Rows from block 2 of the text decoder, named by matrix and row number. Rows with one number belong to one attention dimension. Each number is 200 + 40 x the weight over its row's rms, rounded and kept within 0 to 999. All counts start at 0. After the name is the row's rms in percent of the matrix's.
# v: attention query, key and value (stacked) (decoder.blocks.2.attn.qkv.weight, 1152x384, the v third), inputs 192-287
# proj: attention output (decoder.blocks.2.attn.proj.weight, 384x384, transposed), outputs 192-287
v.260,135,196,198,165,200,214,188,334,306,195,174,180,194,173,181,218,189,174,204,222,191,164,156,297,165,203,196,196,225,217,241,241,210,311,262,232,222,241,187,212,183,249,149,146,246,286,231,205,191,205,183,264,221,187,237,254,176,232,247,206,194,208,196,238,169,203,157,292,176,174,178,168,187,234,101,212,156,216,206,125,212,129,247,206,167,227,102,231,213,196,272,162,223,218,174,247,203
proj.260,147,183,205,183,211,174,165,167,229,151,218,208,200,182,223,171,198,212,241,181,284,225,187,220,185,220,203,224,189,282,212,184,184,162,213,221,186,140,262,240,203,202,188,205,123,225,229,227,319,202,219,225,149,184,177,187,177,170,99,171,172,211,154,167,219,204,195,162,210,216,264,199,206,201,266,158,189,234,215,210,210,239,227,182,215,192,165,213,193,204,200,222,133,171,145,216,204
v.261,118,215,177,306,210,231,203,262,193,165,185,187,184,183,184,264,235,248,194,215,180,218,190,263,173,208,185,206,150,187,195,201,182,281,143,305,179,153,229,219,214,180,226,181,273,225,224,221,164,217,184,198,176,201,221,215,222,172,177,174,228,179,228,192,201,196,225,289,187,247,196,237,263,225,129,267,184,208,176,149,206,150,263,175,171,180,227,254,192,148,215,236,167,162,190,160,218
proj.261,120,205,198,235,169,251,203,195,224,146,230,133,180,170,199,243,180,199,164,183,206,167,186,192,205,215,229,160,215,221,184,195,208,297,177,210,182,266,209,170,177,194,201,208,180,257,115,170,104,183,182,308,218,188,161,189,184,253,249,193,257,227,125,127,206,181,188,207,151,184,270,246,186,161,129,189,197,153,192,188,182,216,208,237,259,257,254,233,222,245,209,256,124,223,196,191,178
v.262,086,186,156,156,242,317,198,190,233,149,186,192,173,231,168,128,224,229,148,219,211,161,191,246,128,210,145,198,248,199,209,215,179,222,161,214,204,218,213,283,229,236,170,227,211,205,188,197,227,183,134,194,204,179,146,205,218,258,203,207,191,197,178,195,225,210,175,243,156,159,250,214,219,187,159,265,203,168,213,193,169,229,310,225,201,210,258,242,197,145,236,244,179,157,160,192,205
proj.262,094,169,215,226,192,194,231,217,193,242,202,263,258,136,259,254,169,209,178,186,158,154,172,224,212,193,203,227,190,170,209,243,254,186,187,149,196,92,240,161,182,199,219,198,251,262,247,179,208,203,187,159,170,203,228,208,118,167,162,202,234,169,239,202,245,209,219,208,188,140,163,196,213,217,314,216,234,203,214,255,224,169,161,157,194,215,174,279,208,234,217,188,177,192,202,188,201
v.263,063,187,216,247,214,225,250,267,174,278,187,154,202,231,148,233,224,230,207,222,187,210,250,161,123,160,256,182,227,194,282,175,148,218,173,225,221,225,196,244,174,217,210,133,263,243,184,222,180,211,172,222,162,199,198,215,207,215,170,197,166,133,192,142,230,221,222,266,233,280,221,237,176,255,170,173,233,187,290,145,219,189,231,144,215,193,252,164,135,162,228,171,178,195,201,164,179
proj.263,057,214,231,99,161,199,181,230,212,183,187,166,197,127,171,161,192,214,192,235,145,197,172,223,188,210,219,187,207,177,212,199,226,248,206,221,186,115,215,159,201,213,202,231,228,147,128,190,101,183,189,231,219,215,227,155,118,145,184,202,268,259,224,225,211,169,183,172,144,226,209,204,202,78,259,253,255,148,284,205,195,162,178,197,182,237,261,227,232,187,183,259,115,207,179,211,209
v.264,072,166,202,132,217,225,182,226,177,181,179,286,159,184,253,247,212,209,200,236,205,202,176,263,265,213,163,188,181,182,255,166,220,224,165,261,223,129,197,148,196,159,169,228,278,158,182,218,223,204,190,166,331,196,142,207,179,200,156,137,184,245,217,192,219,240,209,238,207,187,260,193,194,252,184,280,204,165,224,237,193,173,300,234,195,167,264,246,118,194,174,234,182,198,235,231,220
proj.264,069,214,196,243,173,191,201,215,188,211,214,96,183,182,140,224,218,240,245,101,210,133,279,217,199,157,207,242,200,229,202,208,165,196,180,210,190,254,266,254,209,221,227,201,135,240,175,253,202,192,244,168,94,190,194,171,247,232,233,182,227,229,168,157,145,220,198,120,163,112,237,233,227,99,214,199,159,188,160,159,206,234,212,163,280,236,151,228,238,244,201,208,212,224,190,170,113
v.265,082,190,190,207,224,195,212,222,245,186,161,213,148,236,189,204,178,253,177,228,194,214,170,166,295,212,176,202,239,114,265,217,217,257,226,312,197,119,179,189,172,249,157,162,223,244,224,248,193,156,271,193,177,208,158,216,207,251,197,205,192,218,272,183,208,256,216,262,191,181,137,217,231,260,159,282,183,154,237,139,174,156,272,220,154,152,272,195,223,214,188,183,133,125,200,227,246
proj.265,083,220,201,258,177,258,232,219,184,129,206,145,206,176,179,224,248,171,244,170,181,228,206,198,226,205,216,245,242,242,211,125,192,194,183,188,239,285,263,185,200,153,191,233,162,239,201,145,175,251,265,210,208,194,222,223,242,247,245,153,250,217,155,198,169,146,193,167,158,146,263,195,191,158,143,142,168,148,224,206,200,249,204,181,299,279,269,282,188,224,150,219,208,233,179,166,130
v.266,072,219,175,244,183,234,220,239,274,241,154,114,196,195,236,216,191,205,201,185,173,192,228,127,176,235,240,167,163,246,257,163,198,283,161,261,193,220,204,182,144,277,203,131,233,294,195,183,189,245,228,177,141,201,263,200,206,211,209,210,136,185,232,202,183,252,204,258,180,250,188,249,214,162,200,228,239,194,253,78,193,198,261,219,287,150,198,203,140,169,194,152,210,214,211,210,151
proj.266,065,218,188,103,299,172,200,194,179,163,234,246,206,163,222,127,237,188,212,216,186,203,213,216,185,177,180,264,196,203,245,201,228,230,239,251,190,108,254,201,212,243,140,242,175,128,166,176,189,234,203,278,267,208,138,220,147,170,217,171,261,166,176,204,186,186,214,152,221,221,280,243,206,248,209,104,249,236,266,223,198,197,130,181,184,267,200,247,216,175,213,245,204,185,181,191,183
v.267,107,251,194,210,218,278,192,225,211,144,165,234,200,219,207,256,192,199,214,214,189,229,154,225,115,238,198,194,197,156,309,158,199,259,134,244,192,196,197,202,201,222,218,192,238,244,196,194,191,228,173,159,221,190,241,223,143,187,199,179,247,175,135,208,195,176,190,269,161,254,188,179,166,308,176,247,253,192,261,146,197,201,249,233,239,268,205,264,210,197,214,217,175,206,164,65,204
proj.267,112,200,259,189,197,204,189,213,179,194,186,68,193,163,170,184,218,190,233,192,236,174,200,194,172,183,165,235,200,278,239,234,168,239,194,196,189,152,256,217,184,180,189,177,208,290,204,221,184,211,176,349,131,205,173,193,192,132,240,184,200,177,222,154,253,249,180,204,217,206,277,208,211,181,198,205,165,132,250,204,226,190,222,138,221,167,172,247,186,227,196,292,98,203,214,197,236
v.268,097,237,173,227,286,269,198,228,199,192,231,214,208,223,212,254,159,181,196,169,178,218,228,254,188,200,203,202,175,191,204,125,202,219,181,201,211,138,184,182,157,112,219,204,173,258,218,179,248,224,162,183,170,212,192,195,228,167,185,252,222,205,199,210,190,205,187,202,120,225,196,208,179,187,207,261,182,213,227,140,185,174,191,197,239,273,65,199,187,185,239,221,225,203,187,145,226
proj.268,094,193,197,150,153,184,220,218,201,276,153,167,191,201,158,174,184,231,172,218,185,168,232,123,168,209,146,185,212,246,270,191,194,283,217,198,211,199,210,226,207,248,235,196,234,282,257,197,188,211,150,348,157,206,180,202,157,168,176,225,190,175,151,187,236,212,210,258,182,157,193,206,244,213,160,154,184,170,134,194,216,238,263,182,220,111,202,210,175,200,211,214,163,185,256,219,233
v.269,116,163,206,250,198,78,223,142,115,210,203,177,197,191,175,134,255,192,237,218,187,206,243,203,217,192,231,180,215,220,45,185,183,163,212,237,211,184,202,151,210,191,206,243,145,164,187,238,237,210,171,220,154,199,182,214,209,191,164,233,237,154,200,224,200,168,199,144,262,234,188,162,184,122,227,188,235,191,150,282,203,193,145,148,208,159,252,162,179,240,81,179,237,215,216,209,165
proj.269,126,206,227,192,245,238,181,162,209,241,225,237,212,222,183,230,213,197,132,218,187,194,172,232,209,181,193,235,199,176,179,196,223,184,161,221,179,216,128,232,198,204,239,194,259,168,257,155,153,198,192,141,249,204,221,170,203,245,233,216,184,208,215,179,182,220,186,215,284,165,204,229,199,222,242,250,189,233,163,209,206,228,217,252,143,214,163,92,213,177,206,136,193,207,203,207,202
v.270,077,175,199,187,138,226,238,174,175,133,229,222,159,236,146,214,229,224,251,225,157,256,224,216,81,221,183,213,218,216,229,154,194,175,176,128,227,207,206,228,174,140,259,165,115,159,198,121,224,183,216,258,199,228,249,283,165,205,241,232,254,145,213,187,218,186,136,122,185,221,181,175,204,260,161,251,234,223,201,171,226,214,186,228,188,253,72,174,220,210,172,277,211,173,188,93,169
proj.270,073,223,228,256,216,287,135,213,189,247,176,148,187,212,193,185,160,188,183,220,191,175,166,208,202,194,234,213,176,257,196,217,199,193,222,262,157,194,160,164,270,200,174,217,236,225,139,238,219,188,158,358,200,171,188,194,239,267,213,200,214,219,175,157,181,169,187,268,212,233,211,194,193,238,242,216,162,214,112,230,217,220,181,184,129,148,183,120,190,228,232,246,106,213,172,283,298
v.271,106,268,181,294,212,243,218,247,169,121,205,220,238,214,203,220,210,199,174,198,205,188,223,227,143,209,217,190,158,170,279,114,170,177,214,390,180,134,200,210,194,196,164,188,196,221,205,217,214,251,203,196,221,194,207,189,146,222,181,210,213,217,194,233,183,216,199,250,192,223,191,201,228,180,150,168,222,195,202,204,187,179,202,201,211,206,191,206,132,194,159,215,226,246,184,202,188
proj.271,116,180,200,216,234,222,206,169,188,260,196,177,221,189,184,211,189,231,180,197,181,219,244,240,186,220,191,128,197,156,227,212,214,223,189,211,194,222,189,225,216,220,232,204,308,256,104,212,61,209,102,261,159,200,215,207,196,145,258,203,278,189,275,191,223,223,211,194,213,248,314,292,186,194,111,236,250,222,232,195,186,128,154,180,214,243,240,251,181,145,180,228,103,193,295,155,217
v.272,088,168,189,134,198,285,177,166,303,88,182,177,191,175,222,199,170,200,228,163,164,196,180,242,162,210,167,115,204,208,275,175,239,176,200,296,141,234,204,217,185,260,226,136,217,257,182,178,167,188,218,196,181,194,230,260,163,200,210,200,228,197,199,179,209,288,153,193,151,256,217,159,183,229,226,210,144,183,199,202,196,184,269,214,203,195,194,191,140,191,256,271,131,195,102,236,168
proj.272,089,190,190,250,225,160,209,178,169,120,234,158,225,185,194,204,251,220,228,204,223,147,148,236,228,178,171,248,170,225,244,230,234,209,198,190,207,193,202,171,205,200,170,203,181,173,265,235,254,232,198,195,152,198,209,178,168,122,187,184,236,189,215,200,232,211,265,167,210,173,275,198,204,174,182,235,227,175,200,226,163,182,185,141,139,208,177,258,221,179,215,180,210,212,229,185,240
v.273,099,216,209,169,241,259,211,318,259,159,229,146,162,203,157,204,183,217,213,208,226,184,196,235,203,179,186,159,205,239,191,137,184,193,167,219,187,226,203,200,201,203,219,205,236,205,205,203,173,199,190,246,196,188,220,231,190,161,211,208,222,178,198,176,200,229,161,267,196,209,225,145,218,211,210,192,169,211,220,165,190,141,212,213,192,240,101,164,220,139,207,226,229,221,188,140,220
proj.273,105,186,196,118,186,138,212,185,184,149,158,244,212,197,204,190,213,212,224,162,203,248,175,181,182,227,224,225,189,230,232,151,183,254,195,204,192,157,256,192,198,197,191,200,188,189,187,186,200,197,181,302,268,199,222,200,191,148,221,214,216,204,196,154,171,188,193,191,168,198,248,130,199,236,191,155,206,192,197,189,225,218,195,145,226,198,239,206,188,216,218,276,171,221,124,208,153
v.274,067,203,136,104,154,225,248,152,242,256,257,210,246,146,120,113,217,168,229,168,186,198,168,236,99,183,163,136,242,203,257,177,200,214,256,152,148,216,201,158,249,233,159,173,175,222,179,247,154,251,119,212,238,199,246,170,168,210,200,203,259,158,133,182,179,206,188,254,241,188,241,164,184,219,226,116,131,197,180,269,211,262,188,144,199,193,184,272,169,252,254,169,149,148,65,204,225
proj.274,067,174,285,211,236,164,216,152,214,115,195,169,158,161,229,223,181,207,214,218,182,171,164,219,201,199,161,216,171,180,143,281,235,143,164,215,192,184,168,241,163,126,232,167,174,172,218,226,221,142,264,89,134,182,235,168,196,130,191,154,161,208,279,206,205,242,188,131,210,195,193,206,204,177,230,213,262,251,281,199,207,66,136,193,125,239,245,225,219,166,197,239,169,197,304,213,236
v.275,144,229,200,217,217,127,212,123,162,217,148,264,208,198,176,172,155,172,197,206,229,148,172,113,224,199,212,219,195,220,120,155,218,167,178,94,208,237,180,162,210,187,238,202,238,190,224,187,151,214,177,155,184,204,180,188,229,207,197,218,179,234,163,206,183,148,202,136,232,212,197,179,146,227,290,178,248,178,242,225,214,212,182,196,231,175,221,253,191,210,243,137,256,182,238,169,178
proj.275,143,168,215,142,186,134,191,197,196,244,210,203,199,207,210,128,210,217,232,166,210,192,183,212,210,170,162,198,188,179,175,203,221,132,196,217,188,175,216,234,215,197,192,210,143,120,209,253,286,213,181,111,219,188,259,210,161,143,111,210,161,206,232,255,237,268,223,172,208,164,179,177,196,220,238,206,207,155,244,198,208,185,190,159,225,110,153,247,212,196,177,168,254,205,169,210,193
v.276,080,288,165,203,192,239,239,235,150,194,217,163,226,133,235,212,228,211,224,190,176,242,155,247,159,173,215,182,157,195,218,225,189,236,275,239,195,120,229,179,217,254,153,159,196,278,183,228,192,211,201,178,201,212,273,214,204,168,124,246,265,212,211,154,186,187,197,234,153,237,163,131,213,241,197,264,250,181,188,164,197,200,249,192,158,206,257,220,192,183,147,219,230,230,200,159,117
proj.276,076,179,187,246,199,238,158,212,231,159,237,152,194,253,149,256,212,191,176,228,230,127,216,238,202,205,205,145,190,233,201,177,170,268,211,209,173,234,138,190,196,175,217,193,223,258,245,218,176,208,192,255,209,196,167,215,239,280,256,228,211,169,126,173,175,166,182,208,274,156,316,250,219,161,119,167,160,190,179,179,196,242,232,257,181,177,189,268,170,241,206,215,80,250,277,210,313
v.277,089,157,195,251,222,232,218,216,162,180,179,228,157,252,168,276,182,157,233,228,223,151,176,70,164,215,233,205,167,238,90,211,215,281,158,126,206,258,198,189,184,187,267,207,139,105,183,171,185,231,223,199,80,193,190,126,232,180,158,183,133,194,230,188,179,181,195,176,188,174,233,182,191,204,185,176,129,215,202,244,210,199,148,188,233,198,294,165,188,205,182,216,268,186,249,216,180
proj.277,094,198,196,184,224,153,176,165,187,240,225,270,237,159,233,150,247,189,218,235,183,291,205,209,177,216,198,256,220,164,208,184,184,85,239,193,185,150,206,179,195,192,141,181,256,80,164,223,200,184,100,195,344,199,162,239,188,211,236,237,183,197,230,222,261,196,240,176,230,203,170,169,190,181,223,227,196,208,208,212,213,197,168,215,160,205,161,188,209,210,216,101,205,164,90,190,177
v.278,079,228,177,267,151,172,171,240,172,289,162,247,242,206,125,175,305,221,189,185,211,313,203,180,150,233,212,207,117,229,166,191,167,183,268,142,171,136,222,216,198,227,184,193,164,194,165,213,204,194,135,176,197,206,261,157,213,209,199,265,174,199,187,220,148,167,216,179,199,172,161,204,196,178,220,198,282,171,207,153,229,201,170,151,224,282,242,226,219,186,155,133,281,159,196,176,164
proj.278,075,185,171,147,263,207,194,218,207,307,265,241,163,242,211,253,142,198,178,264,180,149,211,257,171,193,193,211,227,117,230,268,222,189,177,231,202,211,136,188,202,234,170,168,242,103,137,209,175,190,156,141,130,216,189,211,198,245,162,133,187,217,218,200,207,209,212,186,297,195,324,246,200,224,181,211,241,235,268,202,195,85,214,209,120,161,238,191,174,193,193,128,120,167,249,198,192
v.279,081,181,123,197,210,237,205,260,183,229,252,200,188,215,217,192,189,168,201,224,181,179,173,204,216,209,136,251,230,189,103,261,218,184,223,8,218,136,220,233,189,190,185,174,185,176,131,188,219,88,267,258,190,186,200,200,224,190,249,227,246,227,263,209,246,169,259,201,199,150,186,160,197,210,149,257,246,243,173,247,205,219,181,219,183,229,232,191,187,251,204,262,142,209,241,222,197
proj.279,078,234,198,159,161,243,213,217,228,209,183,254,216,225,222,177,162,236,180,161,243,150,188,245,170,215,238,173,197,203,159,170,216,230,216,182,191,273,218,162,202,112,199,204,220,112,245,190,218,168,160,113,235,197,193,213,202,273,128,172,135,222,134,260,171,168,193,127,147,132,126,154,228,232,284,143,193,180,245,185,197,197,168,144,198,141,219,180,169,262,237,161,221,217,186,206,194
v.280,111,216,197,121,213,114,178,201,197,299,230,189,181,158,246,128,205,194,196,175,169,192,139,176,219,158,166,176,188,185,162,258,216,127,145,157,180,316,217,168,194,184,190,183,182,143,227,232,201,115,151,224,199,215,218,110,237,169,230,179,225,169,132,182,237,156,192,205,273,218,222,194,228,167,205,200,219,211,207,222,204,240,193,159,215,166,233,199,166,248,213,168,164,243,183,174,153
proj.280,122,203,203,190,177,182,201,178,184,122,189,141,207,180,204,208,256,197,121,161,212,226,192,285,224,172,198,250,192,203,121,196,203,230,225,198,221,188,144,198,212,132,193,198,99,194,272,216,189,202,232,198,153,187,213,210,219,284,145,222,238,177,169,243,199,207,213,186,220,236,137,190,213,195,220,182,196,184,165,186,195,293,169,177,133,151,186,185,198,203,200,223,241,206,195,223,227
v.281,146,191,179,175,176,213,183,199,283,123,178,153,182,187,222,223,189,194,193,203,204,119,215,252,177,202,220,180,254,218,282,185,167,184,166,262,235,225,195,205,197,221,181,176,183,203,198,225,213,225,220,224,115,193,183,183,220,211,226,230,172,225,154,204,214,220,162,270,142,154,219,220,221,249,212,279,137,226,204,150,194,176,233,226,200,257,170,228,194,197,212,271,175,205,207,188,211
proj.281,158,195,209,263,236,178,203,175,181,159,234,206,203,162,196,166,180,213,164,166,188,211,211,211,207,174,206,185,215,254,206,171,204,245,192,222,206,136,187,243,204,220,156,199,219,297,151,188,171,180,231,282,213,204,201,198,89,105,186,168,222,204,229,151,199,207,208,184,198,268,156,196,216,204,192,171,230,211,211,206,211,203,146,180,240,203,151,186,219,183,203,242,222,188,203,205,225
v.282,108,189,202,237,228,201,190,253,156,209,176,303,225,196,252,267,170,173,211,210,257,167,168,128,265,201,245,217,181,238,162,227,212,226,254,98,188,185,211,168,204,109,213,246,123,145,185,216,207,190,196,148,158,212,204,190,242,191,183,264,144,223,202,192,218,183,254,124,155,199,195,280,153,223,244,226,244,187,186,230,227,235,179,210,190,205,158,161,238,197,177,195,225,206,231,135,215
proj.282,108,211,185,276,204,201,179,243,205,355,183,190,179,215,205,145,216,223,216,186,186,248,173,126,175,218,136,153,194,176,286,243,199,172,219,200,203,201,185,255,229,218,203,179,258,162,159,156,247,227,172,196,238,219,129,228,202,262,218,190,159,188,234,193,247,183,214,235,219,155,251,168,207,201,184,198,169,231,284,195,175,149,205,224,236,171,216,138,202,187,241,152,251,214,232,254,160
v.283,172,193,186,225,190,257,177,277,201,167,212,169,206,184,181,203,150,211,225,203,181,209,177,260,148,208,218,196,188,167,213,198,172,309,145,306,216,202,212,208,175,230,192,186,184,265,226,222,233,240,246,281,240,192,203,214,203,200,189,173,222,181,239,192,232,234,180,283,187,225,203,202,193,173,165,243,198,211,200,153,208,157,283,217,203,243,165,264,173,192,216,206,228,211,225,224,251
proj.283,186,207,207,141,208,200,197,190,225,185,191,142,187,176,204,239,219,193,155,208,201,191,223,140,195,198,210,229,198,246,212,134,212,238,212,203,207,165,242,190,196,168,208,187,242,314,149,198,162,212,150,369,110,213,201,212,168,205,249,187,252,191,137,142,172,191,219,200,180,191,250,171,198,168,177,192,172,218,205,201,200,283,179,181,242,166,183,180,220,231,192,215,179,203,224,186,240
v.284,108,194,182,186,251,164,176,216,178,214,198,184,231,202,242,194,130,181,207,211,208,228,241,220,213,195,181,208,201,219,154,202,232,184,256,116,222,221,170,180,194,137,237,200,198,211,197,197,203,145,255,210,217,200,209,263,193,200,214,261,148,238,217,203,162,215,203,119,172,200,212,227,188,152,115,214,232,237,200,188,212,241,112,192,211,170,120,139,160,154,229,171,231,196,214,210,198
proj.284,113,216,173,222,173,170,228,236,218,198,193,243,211,199,195,172,204,187,220,195,163,167,217,187,190,202,186,182,197,153,214,209,172,158,208,184,222,213,217,190,227,206,189,196,151,128,395,211,311,235,225,165,258,214,175,197,215,226,168,199,200,177,169,252,163,154,206,256,185,146,145,202,206,206,229,138,202,160,108,212,195,269,251,253,212,153,223,96,178,235,161,142,280,192,206,213,164
v.285,080,131,184,176,197,154,164,197,232,175,206,203,218,205,197,149,147,214,177,198,226,158,136,165,205,161,245,210,245,176,146,154,196,153,128,213,194,206,204,178,209,208,197,200,203,165,227,266,202,165,205,256,177,184,89,231,221,224,212,187,136,215,109,209,212,188,173,203,141,148,207,186,199,185,265,183,167,198,204,237,183,196,203,172,237,192,166,168,224,158,276,240,196,200,221,223,246
proj.285,078,225,173,192,205,138,224,203,186,200,172,233,208,128,194,138,206,230,291,206,135,254,212,135,206,200,147,252,196,155,219,165,240,203,189,224,189,157,170,196,165,215,206,234,192,161,165,175,215,250,196,157,206,215,268,216,157,130,221,205,238,187,255,168,217,243,215,207,191,235,166,200,218,181,171,256,234,182,215,189,196,181,168,137,201,218,186,150,213,198,211,206,224,136,135,156,162
v.286,075,172,215,293,257,207,192,227,232,131,187,190,188,195,182,176,205,241,139,138,235,185,205,246,264,162,215,225,212,180,222,126,171,200,132,279,234,150,193,205,207,180,164,184,236,295,233,207,188,239,227,226,238,188,212,263,201,186,177,186,250,239,228,229,216,227,165,246,168,179,209,173,200,187,140,238,221,247,188,185,202,200,277,223,196,222,163,211,167,212,204,220,229,226,234,199,214
proj.286,068,212,151,135,165,200,250,182,257,204,197,151,204,185,157,245,140,205,193,187,198,206,265,273,219,221,199,179,232,188,218,193,192,277,199,151,223,269,225,217,176,216,225,211,231,249,140,154,152,192,108,339,215,193,231,180,185,179,266,243,264,237,144,174,183,170,212,262,249,208,307,216,220,250,186,200,194,203,225,190,177,241,186,166,224,164,249,163,194,193,151,290,117,217,207,190,239
v.287,132,201,211,187,196,126,159,255,225,204,205,238,185,203,195,205,228,155,193,231,189,195,155,215,291,209,178,174,186,185,107,216,215,167,258,120,209,236,204,201,188,162,213,226,192,106,193,203,243,68,167,199,264,212,173,156,205,180,218,169,180,204,188,205,214,196,209,150,221,168,194,200,233,165,194,175,173,201,158,238,199,209,179,190,190,211,243,148,222,212,186,207,285,154,233,217,173
proj.287,131,200,214,194,170,149,211,169,194,209,227,290,198,186,212,207,171,192,185,141,226,236,204,193,221,203,225,247,207,168,109,224,200,129,202,194,211,219,161,217,193,197,222,224,166,113,86,177,188,203,193,86,190,173,237,202,290,264,182,213,187,205,222,242,192,236,214,169,156,218,196,191,215,179,168,193,196,131,134,200,208,279,162,195,202,160,194,165,201,212,182,164,247,250,125,155,162
v.288,102,207,197,241,237,224,157,94,257,116,148,160,273,194,202,296,132,235,243,212,223,174,129,211,215,168,163,166,195,217,271,249,217,230,190,256,204,178,200,201,204,245,184,228,206,151,194,222,216,151,212,290,126,197,152,233,196,218,269,162,213,189,208,212,177,221,163,227,277,150,177,190,174,91,200,280,163,193,161,207,203,172,236,218,197,218,315,240,209,172,236,167,186,174,151,135,179
proj.288,098,229,207,142,248,157,184,204,220,157,216,274,218,106,171,209,188,208,207,214,223,200,175,131,211,161,186,239,195,177,179,231,218,217,163,221,224,161,167,200,219,185,252,176,283,248,208,144,250,237,106,96,251,193,261,210,204,152,170,199,231,191,227,220,184,231,211,162,121,190,197,212,213,232,280,251,216,98,185,173,205,268,182,96,165,223,157,200,218,186,200,127,195,216,185,253,130
v.289,062,169,132,236,195,285,239,238,211,349,206,213,192,219,229,223,256,154,191,156,165,164,263,164,227,183,180,156,148,204,180,200,168,249,248,193,156,176,225,200,185,189,195,192,149,241,172,144,189,198,175,209,156,225,235,64,232,250,179,182,203,216,185,216,180,165,218,263,153,249,210,192,206,196,241,227,163,154,180,191,252,262,185,212,216,188,143,129,188,174,171,178,199,220,285,178,239
proj.289,057,241,240,227,219,158,196,208,188,243,183,160,206,251,212,165,155,193,142,219,269,153,180,244,246,204,272,195,186,197,169,210,255,263,189,221,238,220,153,199,200,190,224,205,207,154,208,155,112,240,174,195,241,184,140,262,215,233,197,193,188,172,200,152,253,213,171,160,229,199,214,210,167,181,64,195,203,198,133,230,216,152,208,209,198,220,199,196,221,259,157,206,190,240,259,248,193
v.290,089,155,198,257,202,294,216,292,249,200,234,165,192,184,227,247,219,211,187,211,203,224,205,241,213,175,198,161,176,175,143,195,190,302,170,213,187,250,196,208,211,221,197,204,246,137,197,196,215,219,154,132,288,208,220,116,222,194,200,213,173,197,223,214,173,245,185,207,228,224,144,197,190,181,191,346,186,184,253,154,229,206,133,226,220,119,139,128,152,162,140,248,150,196,254,211,243
proj.290,082,183,186,174,186,124,209,255,173,227,168,177,212,228,231,171,169,201,250,150,243,97,195,134,213,224,158,271,202,246,238,131,173,274,236,200,217,220,222,227,202,244,183,211,195,103,159,201,131,209,262,185,257,195,124,224,159,212,228,203,260,215,160,210,162,148,160,213,114,187,203,174,188,204,154,141,240,169,190,193,184,211,265,168,265,242,235,180,216,300,151,165,211,268,100,259,193
v.291,065,189,260,193,244,160,88,294,202,264,235,201,179,233,171,188,192,210,203,140,179,317,172,236,214,196,178,201,228,207,123,142,194,129,213,251,212,187,177,166,146,166,186,217,239,230,197,180,165,198,235,207,273,181,189,219,216,222,156,289,212,264,281,200,233,229,197,175,182,178,244,227,229,242,216,302,173,191,269,223,210,269,199,176,137,250,126,286,225,230,264,202,188,185,227,182,213
proj.291,065,211,202,218,180,277,241,195,215,175,251,221,226,160,206,208,202,197,203,245,193,188,195,124,189,173,199,225,181,219,183,247,154,230,250,209,210,245,200,142,148,224,198,216,143,175,147,226,289,202,268,300,149,228,162,209,233,241,246,108,180,168,120,183,213,208,230,173,171,170,270,226,194,164,169,170,241,260,204,190,193,167,141,236,168,115,259,197,186,186,194,186,184,159,273,210,204
v.292,071,199,180,202,172,156,131,298,293,270,158,221,189,156,179,178,251,230,179,220,173,215,182,126,172,208,224,192,192,219,236,219,219,131,275,137,181,209,166,185,201,256,175,169,166,183,197,259,228,179,216,261,116,218,180,224,231,189,198,189,166,196,218,215,187,200,180,262,193,218,212,135,206,243,204,250,285,183,207,296,190,233,168,182,219,224,191,217,184,180,206,231,184,180,118,154,137
proj.292,067,206,203,173,190,172,250,186,221,85,261,126,143,241,193,175,247,210,237,199,153,211,166,220,218,211,189,192,207,281,212,196,217,153,231,232,202,271,162,202,247,224,255,201,224,142,194,136,126,270,208,324,185,176,248,190,167,154,173,208,198,217,122,158,166,176,207,161,151,243,85,183,227,203,176,186,177,127,165,179,215,121,164,163,179,213,268,195,220,241,169,219,191,185,290,233,206
v.293,095,148,196,242,213,200,249,166,255,193,218,270,171,168,236,236,230,188,209,248,167,188,118,268,170,210,191,198,241,197,151,145,188,310,212,307,205,208,172,200,217,151,145,152,277,293,229,187,201,192,187,195,212,210,180,179,166,187,231,177,191,236,148,213,197,243,166,223,168,179,189,168,218,145,127,215,154,179,182,159,197,214,198,206,177,229,163,166,260,175,240,226,179,208,223,166,281
proj.293,094,187,182,208,183,149,182,199,206,207,199,224,219,210,204,209,200,197,215,168,230,173,232,225,220,175,251,235,200,167,189,222,213,156,197,222,205,187,197,223,205,188,221,171,249,225,137,161,198,185,186,186,266,201,165,222,247,298,276,247,215,196,161,188,199,200,220,225,235,183,157,218,218,210,173,194,235,202,190,232,193,200,229,218,253,165,152,236,223,213,187,167,205,226,76,225,145
v.294,085,197,202,140,211,182,249,130,113,163,214,195,225,152,236,156,179,201,205,175,219,228,87,253,201,192,184,152,202,172,299,180,204,248,191,199,153,194,176,201,168,141,201,212,236,228,169,191,198,214,190,237,240,224,246,138,200,133,188,198,230,260,149,172,219,172,199,234,170,190,181,177,216,157,172,215,178,199,103,208,181,240,219,213,207,259,245,188,240,140,275,132,182,215,171,224,226
proj.294,086,224,197,190,195,156,230,211,234,235,177,202,193,177,213,258,178,194,208,233,170,219,212,165,171,248,225,222,198,137,230,210,227,213,187,174,211,173,268,224,209,196,219,189,249,237,241,180,189,158,132,102,237,204,174,229,274,194,289,257,215,208,324,216,226,197,207,227,292,155,302,187,200,191,259,183,185,203,323,221,199,183,160,188,237,182,232,183,203,167,191,257,158,184,192,160,218
v.295,109,211,191,133,218,150,171,244,238,165,206,254,177,164,210,186,168,190,248,205,206,197,81,273,189,194,189,217,269,189,206,210,194,193,114,284,207,218,185,172,168,202,183,207,252,248,213,157,154,220,216,201,259,200,223,243,179,229,179,218,203,214,134,203,217,163,222,181,178,177,251,176,186,220,174,238,195,275,126,187,213,187,178,188,166,181,136,324,224,208,246,163,151,240,228,192,139
proj.295,119,211,213,192,173,252,208,212,207,190,165,198,211,234,218,166,195,188,171,186,160,209,210,149,197,194,218,220,202,271,197,190,226,225,209,166,200,182,222,191,169,213,183,214,81,237,196,260,306,178,292,271,262,203,186,185,268,261,252,213,173,219,139,179,219,194,188,215,292,222,229,240,189,195,187,145,168,180,194,200,185,297,159,259,210,175,176,105,208,181,221,238,212,199,123,153,238